config.yaml
image_size: 64
horizontal_flip: false
text_encoder_activation: "gelu"
text_encoder_fused_qkv: false
text_encoder_parallel_block: false
muon_scale: "spectral"
lr: 0.017
momentum: 0.95
Rows from block 22 of the image encoder, named by matrix and row number. Each number is 500 + 40 x the weight over its row's rms, rounded and kept within 0 to 999. All counts start at 0. Numbers have three digits each. After the name is the row's rms in percent of the matrix's.
# conv1: bottleneck pointwise conv (encoder.blocks.23.conv1.weight, 64x320x1x1), inputs 160-319
conv1.8 106:413470505400534479517485531477505452505460486506483467496475499469491584515476515446502506460511527467478534488521485631467491506527513496481486536456470522499505502488529531434524500481517551482506603530434566402476560551495440494442495491512562479506481519506492516562541500460601519559572507675478473625446445468514524504416505512460589456480514516541465567553503549491513468548431498523509467498541458487429567530472475544487498534533486565447501425518502509517465533524519495
conv1.9 087:478501525445488475494445460493577512465553515527506561511470505484446470435504462530519547501466451428581419540513588483489552514492456480548503542459480465622539478481589511486640460478497554503515490470532508527462549476554544568535498579462561411441549517454430499551386460500480481594546485453509505503528495536507476454510470457511469493539487473476530474508511492440517462586528493459400524550474488475521469459508533490501486493534414539401478487410481526472512462496516515
conv1.10 100:526569503596461460507423528568551521466469550501439448488517522539503518444477457549458466539529511536443428553455446591506488643536527471505460542483526499502459455505425523503601466503455488505513534441458500515468482518522419468475511461483512486477489446496486512537509585570582513460471471486519540492462506503505443412478478465491510504468542513531506493508526575509463567502532481545500491537534476486512546483520535532467438516556526505499496508475515604456445515515511459
conv1.11 106:498500464476431416515487528485508527547455428526437487435518488503473514593436500466520486499485492502470503579509474503472508504573529464483504508515472472590484504476524478449503470525501565420508484575517429630519494504456400486440437526531548521551490547517570502455548454467502542486588422641569469524422510483508536456435449499506473520506496495572575528519501510542493540477501480475514546507467491526447563520457486571534502523508472437555499552475511498497453506503503519
conv1.12 101:423496498444486482491524512487465419433395472503455514499438442476506504486498539486519448491468529497499408553561469526471454539463511418459502516538453489468498499547501498511574424425438494511491500434499465465524473514533444535479578522507578496523498523508510506466448493509496545536513563594592450606547592474490428458481546472471452504535546533564508474495487579549484448515471538544488449485530489435415473476531454450509542519524438507501453452505488504503449510487464481
conv1.13 104:515473449510492440544477531488464477541512451496485493489474514509521508520527514460498479465455454444493508491484501597426469498518541463411446557489499546524477492504491557462471499463484456541588521480480479479496582555470461457444423474446498516567498488466500416532519487507464539498446480522516467436536475529490447445525549505553506438526504519469446537549477505444534469492458584524496508488536534513491526512481511537474452486524517482476506458500484558572494460534404462
conv1.14 099:507540495499476466486523494471464539456468486525469462510537489519418423468519457488488501522470510540502494517500489463553427406438496546487581432506496443488463495532460514467553508457492433453533424541486466555478534506445493457438451481468513531533535496458563563453508569570475478500509503465564459560482527538455509523447527462516468487488414487466492465496480527586515486520620572595568523473545473535500473452457544525539587521444490458567482591495447538506506448516466472
conv1.15 108:503501469516485562543455470430508508408499427429574524514523485453493484500492563467529486389429499409492582427531518548423538535509538461463454428498542457468498542471560475523443491511488476486479482480482493485511513493500486486566499515492469511519541517462402456454462560538450503457441601501583406485526564493477506512429470487472430489459506512493477512492574471510501539545489505499525500524485540519502449482538532480486478472489533474496476509453501546484468439458476538
conv1.16 095:497560509561566554549492495426481498497442489613500516491516489482491458549460471533462509534476481448466440531515558485535500467509530495488430486489482506582541479466524506485411506521460538470510484471455472537503540473526495496546547583429486486506552491554496497481499504523499420429519481477510475551486481432498489568522521522563467553478548488484508508455464595540516540492507473470515535473497562583498449501523579496465477477571524538543473513477539582547395507530453482
conv1.17 099:514471527521550523438519593547494456429524487481550495584500531476511506508540494509483459477525508528534520540504497478528465409467533510554478525544512429439476526466431467527499543407548470478430543576469407429455509541505546491467500518492467604520592502507557523495438493642518495508408535501487443488382470484475500470461516446433452524482477495502483496475474434536456455478496489529596550478455423456497442474446517510492471542505399436489483490583491482517425468555539467
conv1.18 097:475490468492504470540475522516499509490505542560526482517504486505488571484489508534503495502502533462468463483421430627520557488552561470493471511550459499522535457466452470498505472534527472487479494494467528501550529484500498458474460499525563471567431602455433481565498459493525430576596484684505445566451459453519468510443505441525543532504547494502503491529542479432425507503476468498520494495459486424512453499485487554502520536479443506479411461508486493443472554531482471
conv1.19 102:445503525512458534536473518544535536465524536456504546536534508456466433543498503454464526462566514502519470478510507546449513501484533517520502520476514467496484489529533478515494494471421527458457473463519475431515468575498552499495501568522510476480492470470515473518426520530540527443581522514520418533498495512467529517479484418519475519506423485504486471569520489510543506549555456551552531554480535520530524595569429394516484508435568501480537519458494477569553593507541489
conv1.20 100:484481481517511496503513534454480394453480490498523491502458522515520475532505497541450502485567558478499497456506437577481517485480437563493456510535468471463460545416485510516531587514638457463524501541483474483430503469515544547530500491460469546522522454487521511514450510487525451558516526637467452505478496505444491557482528545488470515508596521493443502502477419466459475435481498517527518447474491539540534454432458506448446535577517427500508455460495481492490554497434483
conv1.21 097:511523491519551542517546473551492472418496470613559534512462542462462549441505506541554489526436581586506475473520523467470499445488543475479559467519493520501483466515495459499499573513434453527514539565538496483519519445495419552489548505536487423477452535476502513500568525456518524490457503491469407474522483411488447538479581482495463492473501491507466466502474518541471465492465501464548394471469514433504479506449524448471510439478417524503503472511493489535471477533518525
conv1.22 109:520423543445512561534537510400477491464560497420570486518466508456501444495540515468493510430438492459507502461523456587481527518499563479481460530513422569497460459503522487504455457547464505481507528487453482533430558460518462569496512443523460486524488495439464433521511471429519469504501544517527496566483508428438535557475500503497530548461472514500404480480500449453498538417439485501526498477455437488516546532512501481542439507499527482484463496549563491539459470486487483
conv1.23 106:563528464389473494569550481445576575544458532518524440469419456442497470473481572430521501472559500480464549580499474403548570490445479488514564533557476529519482454586529503439555461484495523536472469471496505542455468490501544517514480584526421476517520544483516492493521477594481513447493488440463492472559506486532544469463482488496499499538425510495508483507558458561497529484466474467492473490498514599456477435565545475511624497453574509505489524572478544526498415504535506
conv1.24 101:471453542538538489453475546481486501527542441457560489495526541468507527450579460463508487510544485510464560556499456522458546528458513492541437455520505404594447521468475467469556504450567491530534555517480425500449541522468554485494463415455475495579517556464475525500471473581509485488572495568496516532495455460517505449466513464491544504445509544585590479520463484583502489612514527488502475430533498511497514500527494506532594545459563512498460500431480474549590467504471480
conv1.25 100:460471522575414457465436525546486511583499501425508471464518454477497442496511498513545502567435484550473402407522503472448547430513440510536579502498570497542531472511487515453507479534535496535418459504540551477552485479473457510457550557491467495442449508455466549540571482492491539566585511440465486475614502503466526499435504508452522479514517481448503508523487530499501468517529497511435455469472499458438499428502569493479561509486439457589466472472517505483498476520460527
conv1.26 101:414496519491380507518501536479545497459523469485471510522569543490505482544542538460497503512509534547491495479520474599471464510505589472512485467523480496515495463464540550507603486480491536477525517548507460532480514460511431505445536433469531507611440537509499461538547592508529514495621524493492541591483482504434519508443502472444435488469465489549530439516522542546506541558471482500515529494561498444475492486514492506492545543482500514507382466521518506503475508495497480
conv1.27 095:488515499512475603539508523448493500515511510502552580531516490495469458453435490576521492489535515431531467421556488437516527486572422517472522502503452492533491457538534466542507546497424504401454563484504548462421420504565452534483584472523474457459434637465519488496512477593462479589498500464474484436585546556464507450477514445485448505518479475447477469426442514512538543483454496538488487497503548491542509472481503517587521518515468492484462509477515472538565463546478511
conv1.28 093:481477514546464531479447493486530499458442531453433594474476521423474460496412466566482478481492483471470527523430468507509542569500405429512500566469541441446546532558518446482515455455532497444512461405505500497452490465544428532509525561505484462481436551448524542533461464510527435527517529548508477485490557489498505480477537439449477472562604553548503532528474532453547517549511553495503468534416538473539520536530545517519511503529490490519497479439437560515574495514413521
conv1.29 092:567461476468441495549563455463502541546482492540460544537471489479487523495515454547515495492466486493494483446531483435469448458513488430494465516454501561486471459492610522556486472542494519547483516448534516550473432526475545516521525543537489412463620495529578546512430505493494438569444474431457489481479569454583418469436474519495441461484497542476499520502462457514524489484467505466476496482463519492491518531494496495482313489477488452560526554456445459534482486557478525
conv1.30 108:529566536587488518472547438482438525493475463485473482495466477486490445459527543483476483475604488569445444564500500465567520571522533507485483493406535498538480505519475531464365476463415493468508510474527528543466537514465532563485512534525477463537416522446476522493483462491512445462505470551502497561490499551556502514508511479435588518512519532585461445495525514513490517496430494467436436469416505510535513527509527554470503534505514489497536423440497487491530585533490577
conv1.31 096:552482458607520570559572517453462565499553476523519547543447540487480453466479563533520500484494516440417485502459484470571539571534510465462485565466484509502501467479494559462505504479498489467551490465562439437516540507470515578497428569560539468531523510459481447512476510518406527550537542417476419513493494443449458428466554545492453514419576581537465493488517643464475535485413511466464456555500522441557465457478487544538521462399486523503497443533498483486486504492417567
conv1.32 094:428526524444480462534563484412490532494554564478489541487532485530467588479546515496549480513493477540444442575490502502480500537447487471579510609556429539419468504553483512443590472460548472531515521471443565504456490472603489518483551503561496539514453543434452532500457413445490492547557518507535595465493524556507451492551474562536503463518595502423504475486500508471470540447518520523541488480462474462492547472458478459552502467440536428514552482502525566473530469523531431
conv1.33 096:530507505533473520470516575392520483514443464473508467520479436437455484519521526485505475418475506449489518519479553543507498538609434483523501590549492458468490516443534416513499465472447572581533478456535517498522513488606494484529428548501607520507540530452562469507535503482462469469560516501514432471506491448496464503539491515500490488456528428531495426436501438521551543525499542404449485475508510475448533510470556594466411519521452485477462508502517496496548512473491586
conv1.34 101:497460537423517505396567558481458533564483484502468578447502489520523449510458489549452523467526394455511555478472467489515479463479461514499550502467530519510521498493522506532470527523494507562497479531508497515551653523505503524517540516467369491499469513551460535535617440546490482515523469489482519538513556492604549575591525574473487526520492518540574494560548452517455508505506473462502515466508540564395547511485540481489496546516456547483537478528552488451500579502549527
conv1.35 097:459570573505511501605516525515549513474427452417531453496466498427477482530512467466500523461526481577459585534484516520441483484489524525491440530456489572501506468584527454522513464437433503465468452492501617495529492503534504468527500519479481480499508458458553454491494519587599498530452486474512427454610479521432421563516481421485540620470440457606448518513524480528515507521476507503443509498512474489495485551517567427487482531524518456535473502549514501445503568502588523
conv1.36 092:534545476503470426454511439566552474526507492567497454467491472521534440469502479489409576505465503524480462513463524508495414464419508498498476494514409490462458544535506459509488564528567542461524463571493493532509550443462531484463450475483520477454490430472501476534493487498457493509519485525535550475472498500505485510463422473426504557523494520503465454577482561557497555479504469534603648409457539533527448575508560434417461451527559393524533584493559494511449549551553454
conv1.37 102:430492523462471464560471502470532459434553494497448469474522532495516496501483546456541486516452566472469383491520545622545485505489572548467528527412612442454471530484464508449516460507500543488513478482418519515457533522497443478427536542496471501503474544484486494488462553486535517526568514666468512572519489510449460471394506486448520507470498510476494472469484559535484500545509464437478548555497492459436453411497524552539564514498514521517469498490526531451466524524499495
conv1.38 102:542493527481437493477533507609532512550550499540505519445560488464579529492542433506479509470466523444419484527455457582461482510516512524455432473483501508519537485502541579478518505508537501498550513515491527456489483544533475516475484487512580519587461530481490465455549509486504534496544456410479671504542597562504463439514540535479493464536470537524524560492540570498450499550541567444487479522461514423453463425486514448493430508519459530483430534514542530529524426543541525
conv1.39 105:531500505522481491506498493516519509522543457568485543516500479542540521552412492452489500551612566554480472458480501402526519511561492487523490523506460494576521483537498531448451536552395482479540547528588525434473560538494527530463581505582460487487464501497592508469425552533541507550514478549497541473530526524452493477486484562463567531528550456518564460522511594475534452520503537504463442441496514486543492492421480554523529515503442500460542494445522477560481508513493524
conv1.40 104:485476470486474499550570476454527503523567540488523480561499477478413460518471443468549514410477480487518550420477520459491463443506459505515528439640493566480487487500512531527492476454557528483460483528482478566491424447553567518493534574446529536557495495474551508468544502552521477525518513457492467489481518413412533515449518456500514547500494503476579546478509456452463485508513512457521536506537441493471529538451484511516587461527494536573435512546471477453523479481513473
conv1.41 089:519541484531502486548541481490525470555571519381535532542495404570508480545486514549537533516466506505447562509423483449525397431514603484511493499538471427548478492468501529485455546503582563511518415487549417555523484484498573488450499485457448487473526469505577488441499498458511517478426539395457491456456438497555477487518532568533544528508420471499539554524401415518453506400477472506523506491507444532463510514450528525539562539515478521500526508497447446449519461533549463
conv1.42 097:537436517490489458498533520517542541449476585611580473456485509529548522503549514479540527515467436510458507537450543455525497433439507497609596463567418427456500493523446455513592492481499506516460555554619456526439489515437535407522503482501488503416526507531494486531545495541474519483506504495572470527510509491491473467459424470501454497460527502485516490512455487495469525547454476496514493530503486460516554573546483556498475452521524433457479490511554461537581582496518538
conv1.43 102:534454517534558531438498593470430524466498515507451565475479476511490395540525557474546493470527488514485607474455451494482440442558452541441483514446464485517511540475513476486463500482476573536532517489503487495514657494518459618504497516523486516468453480513531523520535541533562534483455456453449498485418451485544542570501566472503587479507523507516593438543490531467484444540519519412475487473502511485487551421543536621498446570572509566567493502520485423540493550492499496
conv1.44 101:454509494534495528496466447545515513582502457555475492512497543488544534474508559468435518538494594512450555514497440567481516480510486477446467472566570506606535474569469492488490533550471443480492533509470588487571527534509501466483510465522482464470414454488479478575495418550478494578578504578457474470552430541504435446452527525526526502429506524526494524550511512470486477413504520517533552416458557501486433492527533395473436552476499541499477520526577552455537569542464534
conv1.45 096:486483480503437503545546508474455553512474478500478530469488542480487538522454526485468469427508608436482476409448515526481505474527593487427464493462469586551448481534422492494472483535393524507472489525488455513474503564445428507518445538524526538492522483504523505503502480558502573544440478527453510485466539529484517464446508526487569466461395544489448498529469459444542530483481626474517446551517547476487563500437517534526496487509458493539515505461508498524523566498463499
conv1.46 106:497448538450456455488563500525513514493431433517584507540438482525530444504448428443461454548546411541532601545446423448474490518408519480598442492475486471520488446532501472496571452462488467514467443491538558526529490549499453514514457485526477424544532511466547437488444516498464505475442498425516531424434491472535517501515518586488545595496542543429541525442494616584535531462547493497451501513526382477489501499472522470434577488523547468453500592604537476513509475536543504
conv1.47 100:535509487473487509533450466483568504424502536482452477498474485506500526505497572638540515524480460416469470543457493473496418478503520430490543553464407460482493467512491444558526500524414525437527438461505426446508562492536526595573524598481454459463501470511529530561577505558482441497551445452547476481522431498553540472467546506500536482489541483471581474507453528453437482494496513488478491492464588443478581495514538486532446561543332485502497527425448497506521480477469507
conv1.48 094:536512510474497570553566532489524499592430505530489459474474557478460500491521502598548504482466465510517541566502440545482483515519561478500448516534452477477483493522525513607508530532537464528491498489565502503484515464471521509485509472486507506486485533514530460490444504513494463469477499497516495484526470421463486471455496603489452556502482519502467508461468489534542509518565531505532470488482524505445498508489512487506549506578418519539450584529514450502454482461543504